A small encoder-decoder image transcriber, trained from scratch.
Model: encoder arch convmixer, encoder activation relu, encoder patch size 8.
Training: soap at rate 0.0019, 4500 steps, batches of 64.
Data: trained on numbers of one to four digits printed on busy colour backdrops, 2.0 epochs.
Rows from block 7 of the text decoder, named by matrix and row number. Rows with one number belong to one neuron. Each number is 500 + 40 x the weight over its row's rms, rounded and kept within 0 to 999. All counts start at 0. Numbers have three digits each. After the name is the row's rms in percent of the matrix's.
# fc1: MLP up (decoder.blocks.7.mlp.fc1.weight, 1536x384), inputs 64-127
# fc2: MLP down (decoder.blocks.7.mlp.fc2.weight, 384x1536, transposed), outputs 64-127
fc1.387 091:500516500532531500430500387500500500500541500572500500555500500500500500500433662500500523500500330405500500500500500500500500500500500500500500500421500455390500500500600500500500462530545500
fc1.388 112:500508374500432447500601601500500663500500500556500500500500492500471482500500500500500446500552500590500500500602500466500556500500500619438450490500568424419500500441500500500608414500500500
fc1.389 104:500572500500500500500500500500474423500391500500616500426500347500429500500467500578500551500500500500500500500541500500484484500390429500500500500500428468500500500500500500459500425604435500
fc1.390 090:500560500500490500500500499500500627468500500500582594445500500577500400500500500500500500500500500500603550500446500500500500500468462500500500500463474500500500500500435500500500500500500609
fc1.391 090:537500500500557500500500500500500500500500492500500419437500500452500505500488537568503500291415564500500500500394500500500500499500500556500500500500500500500500500500475500500500417500561500
fc1.392 090:500629500500500500500455500500451500500498500500500500548500500500500500500529500500510444500613500500545500500500465440500500500500500500540500500500429500500500500500500500500500500500500500
fc1.393 097:409500500500500500500500454500500500500500500500500500541500441500500500545571558500500399500500500500500500500500500508579578607500500500594500500593500500500505500500500500500500500500611500
fc1.394 100:500500500500500500500500500500500500500500500500560500500500500500409500573509500441500642500500500500500500500430500500500500500500500500500500500500500500500500500612500500500543470494500558
fc1.395 101:500481500500500476473500500500500500550500500500500500500500500441398500500500459500445542500426500500500500560500441500445500500475618582500500500500500500500500500500472500398500500500500597
fc1.396 097:500429364500500500500500500500500500407500500500500580500415500500559500500500500390500500500500540500500500500500500500381500468426500479500539456605447500500569450500500462500500453500585551
fc1.397 096:570541500500500500500500500500500500571558500500500500500500500500500552500500500500500500437500500481594500500463500500500500500500553500500500521500500500500500500575500500367500500596500500
fc1.398 094:463500500500500500500580500500500500500500409500500500396500455417500386536419500500500500404612500500629556500500500500500500500606500500593500500500500476561500460500567500500500500500500500
fc1.399 099:500440462463500483500500500563500548500500500500500460500532500486500500554500500500535500432416500500494575434437500493500500500500500409500500500550500450500500566500541500596500580500500500
fc1.400 095:425500500547500432622567500463500442434544447500500606500500494500500500485501557500443500424500500500548500500483500500500352500500444500559500500500500500587500500500420500500500500480500500
fc1.401 097:500500484500500500500500500500500500486500500500500416500500500500500500500500557500500375508500397418500500616500500500500500500500500380500316500500500500500500500500500500500500500500434500
fc1.402 097:430500500406385500500500500500500572421500500449500500504450500500500448500500561500500447500500456401500500500500500500500447500500500586500500500500539500434500500381527451500500500500546500
fc1.403 095:500500500500500500500549500576500482580500531500500500500500565500500609500500500500425519500500533500500622500583539555445500409500500500500594500500500468500500500500500500500500523500500500
fc1.404 091:500500393500500500549500500500427500500545500500500500500492500500500500500500434500500500579500500566586500574470500500500586500500500500500500372506500500500500500500434500500500500572500500
fc1.405 090:421500500500500500500611543442500578500531500500500500500500500500500546500500451500453500500500500500449500500421500412548576500500500500500591500500464437500500500555555500500466500500500500
fc1.406 108:500500500498463500500500500500500477500500500500500500500500613500580500500500406500500488500607500500500500500500410500386500500549500390500500500539415500440500500471500583500612500500500500
fc1.407 098:500617394415450567574500500547500500500500572425500500564423500500641500478500500500500441500500500604500500500500500500500500522500500563438433500500500500500500500500545447500583500555500500
fc1.408 096:500500500580500551500500500474358500575535500500546434500500500500500450500500500500551500500451500573574500500435546465549419500500595500500500611500549500500500500500458500472500500500500548
fc1.409 098:500479500595500500500500500500556566500500469500500502500500503500500500500500455500500500427601607478500550500500500500500500553500582543545500500500500418500500465433500500570545500500560500
fc1.410 109:397506500500500500500500503500500500500500500493500546556500532550580565500500500508500500579594500649500500500611397435500500500555500500500500500500500583500500500500495540500558500572500500
fc1.411 101:500500500650500540500455500500500424500500500462500500520588500500500500440500500500500500500500500500500500500500609500500500500398500479581500500500500500500500460500383500500500500500500558
fc1.412 095:500500500500392500425500500500500500500409500429500418500500500500500500500440500399500501500448500418500500516500500500466500500627500500500475345423556500500500500500500500500500500500500500
fc1.413 099:500500500449492597481500500559500387500500500500454500601543500450500432500500450500454442500529500500436500500500500500405500500500500500500533554500500500500500470500500500551570548500500500
fc1.414 095:500500500500500500500414500500558500500394500500500500500500500500599500500500500500500500500500612500546534500500500469500500500500500500500500500500500500500500500500500500500500585500500500
fc1.415 104:500500500500500500500405555500500500500500500500500500500559644583500437466500500500598500500500500500538500500500500500569430481462500538500500500500518500581423500459568571500500442500500549
fc1.416 089:500500500500580500500405500500500500500500529500503500500500500500500500500416500500500500500500500500473500587500435500500500492581570500389500500500500500500539500500500500500500500500500500
fc1.417 097:436500592500500500500500500452500500500500500500457500500500500528531528500500500500612500529500682500500500587500540500500500500500543500656425500414500436500500533500500500500441500500500500
fc1.418 111:500500500500629471500414500500500392387500500500500500611425500522478409500500500570400500500500500520427500500500500500500500500384500493542500500500543500500500421500500491450500500500420469
fc1.419 099:594500567500500500500500500577500500500500500432500579374500500500500500500500500500500500500500500500500500500500500500622500500500518500500455500500500533407500534500500513500468500500500500
fc1.420 102:500500500500543500500500500500568500614500430500500459500500500500500500500535500500500500500500562500500413450500500500573500500500500500575500444500500615608500500500500500500500500435500463
fc1.421 102:500500500541595573500500500500500500500555500500541506500500500500500500500591500500500500500500500500500500500602500500500500500500500558470450500500500590500500500500500500415500653500500500
fc1.422 112:500580500500500500582500500500418500575500500500500500500500500441500500415444397455547396500500541500500408500481401500475500500419500500500500534500427500500500447500500500564500500588509537
fc1.423 102:500500500320414403357471500372500500500479500500500500653487417500465536590500500424500500420531500500500500578500500500500500500500386500500463562577531500500519500552468500500500500476500500
fc1.424 099:500500602500500507500500500500500413500454428486500414500549500476500500525500500500500500500500500500420500500500554573500500500500500547444500500500500500592500500500500500500500500500500500
fc1.425 094:500577500500500500500500411376542457432500500460472500500500500500500500500500550500500500500566412500500500462500500340500500440446500500419500500585500500500500500500500374500500427500500500
fc1.426 097:440608433578500516500500500500500500500524500391391500438500500395559500500500500500500500500500500500500500500538461500500390547500450593500500500500500424500500500500500500500500399500602388
fc1.427 102:454537500500500507500500450500500550500500500500570500500500500500500491436500500569500369500500500500500500500500500433420500447500404500500560500500500500470500600500500500500589537500500500
fc1.428 100:500500500559514500500500515500500500500500500500500500500500500500584500500500500500500500383551500500500567500500469500416500428628500500477500500500500746500500500500428500460550500500500500
fc1.429 106:500500500454500563585431500500500500500500500500442500500500500643500500500500500500500500500500500500500500438500500565500454633500422500500418500568500500526500519500500565402500500500602500
fc1.430 098:558500500500500654500560464500500500500470500570500500500500500500500472574500500500494500486501500614500500500500500400382500500500500479430544546495500500424500500500500623500500500500500500
fc1.431 099:500500500500500500500500500500500500544500500500594585427500512500500500505576500585500500500500500425535463500500500492583464500531591500500500500500500465500590500500500500500500442500500500
fc1.432 097:500446441519562500500500602500536500500500500500500500500423500455500500500500500500500591476584500500500500500500488606500527498371500565500500368500500563480500500571500500500500500500500500
fc2.387 096:500500500500500500328599435500500500500500473500500500500500500500500500500500517449470500500500478500500500500500500562500500505500534500454500500572500500500500534500500524500515500452500500
fc2.388 098:500500500364500611623500500500495500500553500500500500500597500561500577500500500500500500500596500500500590500500500500518500500502500500500554391387500500610500638500500500500500500499500500
fc2.389 099:500500500500406500409500506500500566500500500378500507500500529500500500500665500500500465500500500627528500500500500614500500500500500500444500429500500489456500500454500500500500500500500400
fc2.390 093:581500500500500500500500435415500474500500579361546500500494500500500500584500500500500500442500566500500480500455500484500500500500500500414500500500500500500471500498611500500500551564500500
fc2.391 103:500500500500500500500625500500500500586449550500500500468560500461500500500500465500403500500436500500421500584500500546500500500562499416459500500628500553579453489570529500500527500520500500
fc2.392 102:562500500500497500526500500535500500500500500500390474500500500500536367500500580500571389560461500500500500500500500500463500435500409500480489500500500500422500500500609565500376500426500477
fc2.393 088:500500461389472500500500500500500500500461451500575500500500500500385500500500500500500567500500500500500500500360500411500527500500500669500500500500500413500403500500500542500500500500500500
fc2.394 101:500500500500500500500566500500539500500500500437500430500500500404555500500500586500438500500509500459500500500401500500541500424596523391500500409500543370500500500443500556417500500500500500
fc2.395 098:500500500500563500500500500500409500500500500500500500500500500479500500500500537500500419584500609500485500412593500500500500500508500500500500500472425500500500500557500500588500430590500500
fc2.396 093:500500450500500500500500429500565500500463500500500500500607524500500500500500500441425418528500500500500500500500432500500500500500422500500402500500500500500500500500500500500500419500500500
fc2.397 103:500500500500500657460500416500500500500448533500500601500500611500599500500500548500500481424561500500499500538493567500500596500500444500500500500500500500500500518500500500500500500500500500
fc2.398 101:602500534500590500500500426500512500497500500500500500500500635610549535500500500572500551500457500481446500500500500500457500500427500431500403500500480561631500500555450500500500500500536515
fc2.399 099:500652500436500396500500500500500462500500500500500370500500500522530500431500500500500500549500500500592500500500573500500500535500500500476500399500612500430500500500554500473500500500500500
fc2.400 101:499500500500500500500500500567500500569418500500500500500533491500465502567491405500500500500447500500500562500500522500389500500500557500500500500500500500500478405483500553389500500500349500
fc2.401 098:500500500500500500533524598604500500500500500481500365500500452500500500500596500595500500500500500500500500500409500500469500500500517500500500500500454500500587573500500462500543500500500609
fc2.402 112:466500500500500500500547500500500591500500500462513500458500530500444500500500567500500483500550512500500450500500402500500500500500530500500342500500500530500500500500500427500500500404497444
fc2.403 100:496500500500500500492500500500500500500293530500500500453500500456500569500500415500406500500500515547500437500500456500500500500500500500500500420500500500500500500500500578500500534453606607
fc2.404 100:500500500500500500500500500500604500500500465500384500573500636538500500500549500500545500500500500500372500500500500500419500594711500500500500419500500500516500571500500481500529500365500417
fc2.405 092:500500500547540500516500500500500500387500500500500500500500500464500500421500500500500500500586556370416500500569405500500500603415500500459500500500500500500500500500627500599500538500500500
fc2.406 094:544500500500500500500500500500582500500500402594436432500500419500500500500500500500500508500500500500492500500620500500599447500500500500500500500500500500500571455500427500500500500454548500
fc2.407 108:500596500500500500500500545575500500541500500500500423526428550536538500500500500478497500500500500500442500395575500500540552500526500412500500500500569500500461347470500500500500443500526500
fc2.408 113:500500597548500500500500577500471500500500500500516500533500532485558500500500500447500412500413500412500500500500594407500500500500500482500500500580319500500500500500500500500584500557500500
fc2.409 101:570500500500500500449500500421513500500500500500410500569500442500500500500500500610500549500500500620500474500500500500587471500500500499449500500500465500453500500500500500643500500500542530
fc2.410 092:500411500500500500583500500500500500500500500500500500500500411500570529500500500500500426488500500500500500545500500489500500479500500629500500500500500500607414500500500500521457500500500500
fc2.411 102:500525400500500485502500500500500500500500500500500500500500421500500500464500443500500500500500500500500397500500500390500500500436500460500500500500586500371500500500487500500500500636500500
fc2.412 099:580589433500500507500506500500366596533500500500500500500442414500500562500500579500500578500545450500500500500500500500500500540500434500500500500560500500500500500500500500597400500500500500
fc2.413 105:500500500500463500500500500500500518531500500500500500500500552500500500500460462500427554500500533500420500397500566433500500500500500500500411500500500456500500526400500500477500500470500500
fc2.414 111:500500580500500500500500500500500477500587619500377500500613500500500519500592500500500500557500500500500372556555471500500500545500500500503500463500538500500500500500365500500552500379500500
fc2.415 092:500500397500500517500500500500500530492500500500500450500500500500575500500592500435500357500500500500500514500500500500500500500500500478573558500479500500599500415500500500539500500414500500
fc2.416 102:500500500493500536450500630383477500618500500418500462575500500500607500541603500500500500500500500558500606500473500500500500500571572500500500500422500500500430451509500500500500500500522500
fc2.417 095:412565500500500500500500500500500418500500500500442429500500500500500574376500500500387500477500536500500382500552515500500500517431500500500500560500485500500436500500457500454500500578500500
fc2.418 112:500500500550574500500621448500500489500500500457500389500500500500500500545500500500500500620500500500500500467570434500500500500465585586500500506500500500500541458500473500500500500581500522
fc2.419 101:500500500500500500500500476500500500500500464500401500500488500500500500500500500500500500500500402500500500379500425500500500500585500500564500500500596500421500577500500578500500605528528500
fc2.420 104:416446528500500500461500500391500500500500488500409500500500500500500500500454424496500500479500500500500469388564462500500500500500500500500537500500500458500500500500500522457500582389500571
fc2.421 106:500500427500594500378500500500358500576482500500421500537500500500401500500519519500442500500500563471562500500500500520500500560500500413500465415500469500500500500500500500500637500500500604
fc2.422 112:500587500500500539500500473500500500558500500500500500500500500500500503500427500500592500418500500500542500500500500500500500479429408557500500500524452500417500443371500500523566466518500500
fc2.423 089:551500500500500448500500500500500500500500500500500500500500500500577432576548587500500554500534500500500595500500500500500500607500500500500500500500500447500618500500500500500500500500500500
fc2.424 099:500500500611500500500500540480589500500500420500455500500500500500500500500500500500500578500500500500500500500500388500451500500500500447500440500500500500500500454500500500500520500472500441
fc2.425 096:500432549402566500587500482500500500475500500500500506520450395544500557436500500500500500592614500500500500500500500559500500500474555612517519573500500382500500500500493389500500500500410410
fc2.426 106:500328500520500500500500500500500500500500500500585446579500601500500500500500465522601500500500500500500576439500500500430461500500455536500500500500444502500500557580500500500500500500500500
fc2.427 096:500500500500500500500500500500500500500511500537500500500380500500500500500500500665466500500500435633500500417500496500500500446500500500500500417580539500537391500495500500369515500393500500
fc2.428 107:500469500483587346500482436500500500500500394474427500500500595471500500500500500500500500444500592427500500500500500485500500564500500500500593500467500500500492511500500500500500476500500473
fc2.429 093:500500454500500500500434567438500500500500500477522500500500392461480500500500428500512500500500500500500500500557500383500500410400604500500500515500500561500549500500500500500500500500524500
fc2.430 098:500500500500455500500344500500399500544500459500500500500500393500500500500540500500500500551500500573473459500500500552500500559500638500500500634500500349500500500500500541500366329501535500
fc2.431 097:500500467500500500500500500500500398500500500426500500500500500500491474500512500393533431619500601500500500407500500575500500500582500501500500500500500500521657500366500500500453500500582500
fc2.432 108:500595552500448500455500464522478429500500500580500500428500500506500500500448459567500402500500556500500500548500500500500500500500500500500534500399500500500599562500500468589500500500587500